config = dict(
    model='image classifier',
    horizontal_flip=False,
    patch_size=[2, 2],
    width=192,
    residual_init='none',
    momentum=0.95,
    nesterov=True,
    orthogonalizer='newton_schulz_5',
    batch_size=256,
    lr_schedule='cosine',
    final_lr_fraction=0.05,
    warmup_steps=490,
    weight_decay=0.009,
)
Rows from block 7, named by matrix and row number. Each number is 128 + 24 x the weight over its row's rms, rounded and kept within 0 to 255. All counts start at 0. Numbers have three digits each. After the name is the row's rms in percent of the matrix's.
# fc1: token-mixing MLP up (model.blocks.7.mixer.f.fc1.weight, 96x144), inputs 72-143
fc1.0 093:166092169125073095118155119118158145139136090131156131118130120153123129149175150147163174113110133130123127138147138100111147115087146139072146124139164092095144119157103102122116127105123141107111144117127128105161
fc1.1 098:133129125129128075122184148173146126115089091117143109115144152106133145103180102101145137101079118129126112117132122142132109132128123082144140121138092132140146114073147099124149164097177101083133092090144115131157
fc1.2 096:149124088163128120159125132123136131124162114127238089134139124126160133136159102166122106123139120115123099119166174128167143154089128107148149135110112133112134127079129123122140114126157162105125109108071135151138
fc1.3 095:117163131103147123131132106111171105115134077102133099103117136147117135110160145156108143142132117123119122131113173123169133128139140119106127117103104126118145134143160120145163080117175121118131172128133095132117
fc1.4 101:093147137136141180152172086141140155118115180087147142131102121120090165130111149107120118119135142126117130106112133147208118144142168155142149128121110126158079151141081121141127135133100168105152151154164094138070
fc1.5 099:168130168084177094119119123155124164104110139161168140136186130120109121157128070120153104135135145122098146149113123118175128117137118143131119078122148109127105138120145171163118157070145106118131090155111120147122
fc1.6 094:142102173151109168136149142149176129176150153100145100146132144140162157153104099126109133140171136143124119123123115125128120147121092122143177144114140099104099112175112124112099107144106159093144085116108188141141
fc1.7 093:180125136123144115101100136123109174143192166103066084095147120130086123115088118122119128115149098114140119181132116138125143086110098140119106104129107122144124112105107096130123150120103113114143133151139167120162
fc1.8 099:131162123108147138134130131137121169101132082135181129112150120135146142110093048141134112127179125136093121139128099162104152156149149088110107103106126131127135168166151103131166158134112155147100141142149145127129
fc1.9 095:148155103138162135132127131171097093124145180149067132119100124155106123088169110131141149138103108141133118126142141129126117157106094130103135149092093119092165097089154104153109127140063090132136070113172105133147
fc1.10 110:112073124109082193118183098145067128159123076131143097141129124144129125105151117115117109095131138126121123129130170113102081099137134126090125143136148131117125148161095126138147146148144158142122147154116173122181
fc1.11 109:137114124131158162131105139117162090116154116117087140200143093154121095115179143126137129150127153138126119161094092124138083148112129132149132151164105127121123099113105136108116091138128122171148143128159149116097
fc1.12 104:142108148095174117089125084147161146106176098145080168181121118124063138107156078138106131142135125127133156093114124129109117150108150132133130115111158133100098138123121169135125114088130128091149161130166122127109
fc1.13 096:113155191105158074120136159176112102118127135166129135131118159131107128114161124145105148157125149133178126134093123129092130145103115088136126139170086116125218149098137140134149099101132137167162136132114094130125
fc1.14 098:169150126099131144147127095122141147126199110124149090107132146121119119052099115104141133124133112133142121128119133164110111123090116134136144121159161117131144131128089104155122119121108123114129157105139151176123
fc1.15 103:106119103193115125062185098159139092126155159134189142087116128126136138117152161144127138115120112124109144095110150114127130102135150101067097090128132108110106123136132102119142095119136125126131123138134137133128
fc1.16 104:081111161208111127112109138091104122138079096143066120102147130125103131161153179121090160107126111094134151170119113118138096161133138114124143122133137140134141142165124140133102110174102121138131159110115169124134
fc1.17 112:107180105131086185167189087122090125136159074154103131078131130139145140114089097129095136158083129125122115136146101107141122146148126103119128111138136139163116127167129124122159086136145122109126129136164093087117
fc1.18 102:134102101159099201073160161141174157127085151103194127115139152121109144135143080145136117129132113121130099080140130106103150152108127133132115121137136126103164133089108183095126131135110129143097122137092106105113
fc1.19 098:138150055110133098121124078107125117109090093191072149129114138123123139148138134125074145128123172132134177163129142104130131127117128110121088115127146096122118156064171136114135117144125120132157154115128133139133
fc1.20 098:142095168111153080122126124121100127144195122141107142147116154114143118106148087151091111139142088135126112166124144121109163107079124107139151143113134162104168098132116185103118134135133155120100174104157139121083
fc1.21 099:124115136132133174117099108146127132127099135091068128129112129137139144120110128102120192145120127153124136121093161140127147134078117131151141117134118119148125140131093114118124120124103107126128085117100100131112
fc1.22 096:141113141190167106071094080129104122115110051119133104116146120131143115118132200179140120190153101153140128158138107083120114155130144125102105124139124118165114138169139127117099130140133112115136144137148127133110
fc1.23 106:090097135130125135110113111137109127129051105133149133093135108136117165113083216097108117108119124103152113104143107134114131146084092120125093084149155144133118142111140120078162120125147129130098117159133140107156
fc1.24 103:161090167129123172164148157123137127109073182122217091084131133104120116104071070131107137137078135126134138154139116111118117097114093095120146123142124112129132157120136137119095100120097134131095164097137156117145
fc1.25 103:103110068205150130121137127161165144123110106142100108100143162113154138120116109122135134100106093136092122137131195082109163106132154132140139141136129121170148138144164133120123108129126105126117149107117095102138
fc1.26 103:139144108161132148190145111129094110131102172108201118132126121127106139100087131145118121143100131147103134130144094146089161130088155145121092107142126107165110118094161111100136120147145137120157106111116121126104
fc1.27 095:133118089132177110093148076130128126126150185099123123142178131137148163117124090152183139169121127109149115150144097139154136106121177162146130109128098133102127131132108147124147106110125159133144148147155148108149
fc1.28 093:131164122149122114109125107154114119154108176088139096132134169123113170107163175102141123148109148110135131125139134148146137132128180100122147119178129149123132097087151115081125122143140080127127153123127158151130
fc1.29 093:140096151150120149130141117159129123126130161077103111139106113098119120054129108166108136118139109153111101126126105144130104110153170114142114141124123174107143131094160193129117127127168141091110089148113195167151
fc1.30 101:151131137114174076144094114075100123113157116128089118115131131110133142133125078143125095134079100116120119098154198159134123124109143129129117133110138125121129134148151148138131157096144131137120110092135104152155
fc1.31 099:099124178160157077091054131116132117089163149141101142118152138128097164125107150090131115166142137158144111110116110119108109165138164130099140135108150143126112129112131142140120140138110140152117095140118097125093
fc1.32 094:171155085039124138113136139126160097111106161128139134155144144135109111082147118135130130115096138152129081136106182128094148097124170089144152139141173151155129131142128098087123150102126135109107139160142157146118
fc1.33 102:090095121108142134120104170154161119110201051148106103148126128120159171110160169113116112087145127139085141101124128106111122139082154101136127161142107109122143117129131118105071182126107160166136180132106140103106
fc1.34 100:129112104053148151112152120145131116127094143112113165125124166107126117148109122094115122136150107125114147133110136117144151154145131137118121107179135120136089155189114089147130093088174135123132130114106132115111
fc1.35 099:125087143083155179079133148076130117138108169103101092120110104134125135137112119141125120145127100116115130123127090157103122139132148155137087125134126135125112135169147081122135130131095137103158112117114131117160
fc1.36 099:132129177170130167116106122132131127099100043118108109213139116121107152127185123105131117117117131136052128111103144100127120114136099134116123114102108177140103145154139136123154121148121098104130134164105122126138
fc1.37 091:140152159119130107056113135092133109097118111130105095108106085110104145158163145119120113121150164128123156106182135096124145130141179123146091105118124139157147121119127179125161122095105122140091112125127096155088
fc1.38 100:097109138094105077107141133140095088123117183106088108127133131100163139146133165118160096123121127152146148110123074115138168124137131113118086136147104157099114107139122140147157130144090084115138105106162134130155
fc1.39 090:136095197098092181102118122136108127156116067128110147105127124140156143189084172136161138104096101141141106118087179140144135143135117116138161134103126097114113131110139188147134167152087102152126158101123091135158
fc1.40 107:138175089107153073113113124102158169108098112143194148161131127092121135113156122148141127130123159109116163152165117113168135129168136134089120135182144108147122125183140128121080149124146127153105156118101125126106
fc1.41 095:141122092117091129130149167126152149062176102142159162131129127093123105154076148091108089126115161120142160082148131158165149171122142129139122104115113120134100135069133095105135126138118122147138113150101126100114
fc1.42 106:134160138096145195139160131147130088129093086125150133141172139134118131127112154145132149115081117123107126143130101151106124147118115110108129125090138137078163102095099172104139127106072110106104153127097118111093
fc1.43 101:127136101137131144162136080111063105113098089145120172109103110139134110156152119164105112141120156098137147097111099127129124114157162178107133124134107122129136136099073165136121092147128118126136139103181138111131
fc1.44 101:151132105139131118124133126139131136131128087141134146078150140111163129111169184130122110135116158108164118117115082132126136121158127151129128129105124114115133168111134152127179117113168127141112097110152136145111
fc1.45 102:103108069119169154133125139180117115146110124126148138109118154126136143110070063130155119146119134125127174092114149100128139124118186107124126103099107124145103120149160109143135107145124135103098105105105123133142
fc1.46 112:135192089094150133103122101148120154107211093141158170117101147144115121114108130136091131147130131135147151126146106132140145082104145132140131153156142127147106138126112108145130135157156117138130120111152161135118
fc1.47 097:100127105113143168117115160109170120132134152131079140116114133151164130163099080111115117149118097110181144115139099148116077107098076154138092137123149109118147125140112102139137113137106136139149189137139079122138
fc1.48 095:154119099151083111100129101092095121124159146125127132132105100141088142122142159186099085116164129118123130147132085116118122123144127123113162142150126177125134184188149131142133122163138129127148148135131104121094
fc1.49 102:142135153098116129141159109101116122096195211134128107119095127158148114139129146153132121110116124159094128110094148107131152123135155107133134144160109146156150125141150153141131158119140152118138157117076122152102
fc1.50 105:135135175190149100154152175124134100109093080125112171168155106138146135115077085146152101139136138123109127130105141153136164159142166144115140124125138117117091136163131139060142135175128136146136130138143095128109
fc1.51 091:161138173104145054138137158117165083106164105067114095114133149139131090111138100158132115153164146127138123132117121144132116127137082138176096143125129153130087148155122115109112088127102129146113120110128150150123
fc1.52 100:146104124187136105111097135151106109125150185105153074155111136150127087116154139138109114134152127118088124137144128116115125118134132100127195125101172092175111110128109097089110138149128092125174127134159143143116
fc1.53 098:118135067130079122126147049117123098130110059142154145115104130151134106129158091112136136142067141158137136120144125133131077091124155123110111131139083158103131173144078140175117080164117129132159153126156144104165
fc1.54 102:146144140075133134140120131140148126117149084126151137129120098133135144115135135163079137143113123141137092143119107154119156125103180095132150101118141116160150116103167171124120162121147154132141107110130106125151
fc1.55 094:155145086196055136076145167177153118138167177148073144110097128105068126137124125121128106088125121137167137097067153110136141099148172126135148115133098149098128140130142119170111152177134117131101106097173136146126
fc1.56 104:128130073162151078120116095135141138165182161134183139203109132119167120134108117122140113107100149132106121133147158099152117164108113136127129142135127102054135117168152089137161134130118153112131129135084110121130
fc1.57 104:140123166148069125131157147128114143129111077159204149146078105077140127113167136133160148119122101141098117099092136123119096171144151115125111104134159139115109161086122121171101156138114102120101153108152102093138
fc1.58 097:126103072162143139117144129127161101159079081097192159136128125132144124126103155147123152140163105113129116130105160139136129106141153098161136114120129117171135122205164151124128135119126128131153091129105149124159
fc1.59 099:095168140166129148112134107137094140113115143119106145083131151103161139159126146136107150135072068111105149139141102138114106132140149127128105152117126111154153138080124105119132131130140169161113154149158169148146
fc1.60 092:095125152121157098118146119127167178093165101103158169122119082117147121117093110146123140112180152143112148146157127110157103106122122114085125131089142133114152110136145124149123136144115115125155164114173167149177
fc1.61 090:157139124158179136091109123096103170088108154150128140157122125101134154139085123097104150154107096132129115088111076120145115140122117115127117117119134115143142121154135119179129121129181124106108153144087145120111
fc1.62 101:125127102124137064145138118122142133154087069133119120155112098172175127144149168136119103133101136143108131108129090124090121139130106153158137135118120107156192120130127126156141167147133149121154100165151123150160
fc1.63 109:118120157085105111108148126110195121128137146129133142125123103109154134076117163127128104108091124143096147129147106120086120147145154150125117105122141140109132112100137073139112120100120109120149131110097163139098
fc1.64 103:188107125151133168117152146114102107146120147134151139069157099145155135117155071121105091107175107162105138126136138138105111077127117121140117128149125164148140096148147080080112106125171117089143127117120158130142
fc1.65 095:125092118085152099145081114100120167117116147070180101115154163102129109139147113153139110167139111142091117129152137119121168108129128137092131123098160129145132126118090130119124123160122134130161111202117132140138
fc1.66 102:151128091221096124163116128121108136124166101173097083159108107114118115172171148134123114131127155156124092131103123112112122141096143128117176151125115097134138110090066126131147151142120071126099132109101106128120
fc1.67 100:100105109171187139128096122136134102130127088152101144110106121147135094107148135155092142162104163114095118145103130139140121123120150123132111145136088128107114157098159110114146122131111147109096147116115106111130
fc1.68 096:156135162167113064059113130135183127152137139141194101164150106139128120129087120114113134093121119139133125114125150114151097118089124124109107155101144113184130122105082156120132131118116114107116127151137105140105
fc1.69 103:115116048161085116095121121120144169135105106138182111166126141127107128131061071163144131097112126110161137160122079129126117130100131152119125143110137140170142138115139113175104112116086116139115116149158150102140
fc1.70 107:124146171118136095093135190119123109084182129110138149125138142144118113118137115182122153119091113114130141150128091087155155091139145110114089121154124156119151124102131127113135120131103147081104112147070144107135
fc1.71 105:159136126144083129122118115097105136120117184151052129158141136110160103144132122147164104131160138133144116138111121123146132127140155126146153177129142119100118110185103165147101144165159134120149091122130102115116
fc1.72 095:117124122074126058123134147132121175144097129108115138105154144118144146128082144150138117090086134139148107124114142147131121164121155133161121106134137098122105168118136158100113150136144165162112111173119156114152
fc1.73 100:165154161151105112111135110115128125103100081118136139131095124127129151130137069106146119095127127144107145134146183116093058147133139106100149129121123151128194136129116189120115085160118103131114163134152076127109
fc1.74 108:115139126068161148191117116157087148164170184136084115141113130138117127096099148107126140118156134122155144140139080128155141132114113087142124105123149138129113127162133099116161122099131128135116116138151079160136
fc1.75 094:119143161097145147150156111130178117141079184154126107072116085125132129130051121136130118165142119140158086142150102069139146095100142131138136109139147107132149101058101108143135120127148101122147114125143117166105
fc1.76 092:179150107175120113124092153118105107119168176129133092092117085120095143099178161109079135144155112133137118117140105126128112121107148120121154126103137152098116132151155113104139108136180126123177112155189152127118
fc1.77 108:122173095102143142067139097139159129135156166094183099149138116159117156135117118121105117122118148125181137112119104134163182131118138130128136128118106106111137104116123053158134139194104129118120086117170121144136
fc1.78 087:164162112173083096125142139082194139108079093105146113132132122113112130093119140162139103139112122175133110160114112157101126166154125121122158081172143153119118148156128126100121144147135124135175118112122114122136
fc1.79 099:123142110019150111099093127101151126111076140109104107174147141113145125101133170138128083115123121139130116153113064141137131107140174116136123105106116138145133115163130133135104127092121144144143132112126111145113
fc1.80 111:156110112141215110136113117163195124112146113131138131108127127115128143117098118176121151131104124102101117124131112150137125093106102139114130131099101104147124095137174161131145116118119140140139141098131191138121
fc1.81 105:080157147113137155142091133131097118136082192105109139146152123153142138126132037123095093130135175121146128134163123134153140141142137118107120135190138118112110147111111134124138101118150127124148139127104114131163
fc1.82 095:132088196111098109151151133097136105124129138122132160112111116135119134122057041127127154133115120149124124111138161118151089127175140112121114143147098119143121133138140107122090145145176127124118149168123093133173
fc1.83 114:142160170114156048111109153117156123144081164112110103126155117101107124117071167143111147155095120139141086137105163150138152145109166124120108126130143134120173099125161115123125125117149135148149124104149116134109
fc1.84 104:141144088145138144144149129121096121125145052138171137170149138111118124116132093150151123143104124146159148157154123146171137094102086133142116151108162134112126116093136114121111112131081131132123143141124128152116
fc1.85 094:127138091153118067109095122129128107103145110145118124126160122066109128133142068137112140152143108091111147142145120098132169115136161126102093138147140103152102126131156079162122124114140132166155155122160132108125
fc1.86 098:120154142138097139131122165108146098155164117165086152065078112182151131080153193176101146117146132148152123115094127129117137150123145133122142109125105126128147148127146103125145116113123140136098072175107144160144
fc1.87 091:103120099106131126121142130138104098153204153133120145125140146083149115130175123114152138095126098139134138152146163115143124095139132116092102142101119096115111111089141140159095091106131155114131125144115149138152
fc1.88 110:143111181117073125191105134111085103149111125103120099136129121126128117096156146095101150109094127131166127166170106142146093070108144151128122086139135124134123118125127112140132104097141110142158110132121123177096
fc1.89 101:125120147110144110065159109138111128099131159099090170148113116144148132146171165160079136166098162117125101157119120066127139140101119141145142124140093169146142120170127138124144155156182144126162148120102119110134
fc1.90 098:149165115105153142108150092117128110127172139124061122117148114162130135139152109101109128153101148136124145160119146131134141111113102161149154122137124096099111131164144117105120113107109143110087154113130152139126
fc1.91 101:131127129163076131086133129124081119140170056131133099100088087133141130129139181149154155098120110125129137123091149096111119131108125167142075128094127158124148112108142137080136103150102120090140110102140123162144
fc1.92 103:145151202169097125137126108109160124189152190172082151132094170134115138111066151071114103138144153117141127149120112153127132100106162107144113110153134138138120109112110168154111135131159126094134102115087099136133
fc1.93 102:113101146097089137094152164140126102123113152163099176125087117124118104131154114100083162116151125098118135132138104133121149093158114119127130106148147128054113106158119086131109082117131139110121096130133147162092
fc1.94 095:164120052112166149139136088108150097140173174132097098123173154112133129113175174117121105163108143118135140116101084117131128151103102140131096134101142117128144105080152164132141097101119149123118137118141141098140
fc1.95 102:105094099080127144133133128116114125141187092090132121064135092125099107133153049136127131117113123118150152131112133120136115119129113145121104122134109126109135127140163130111126067128112159101125089140123130141119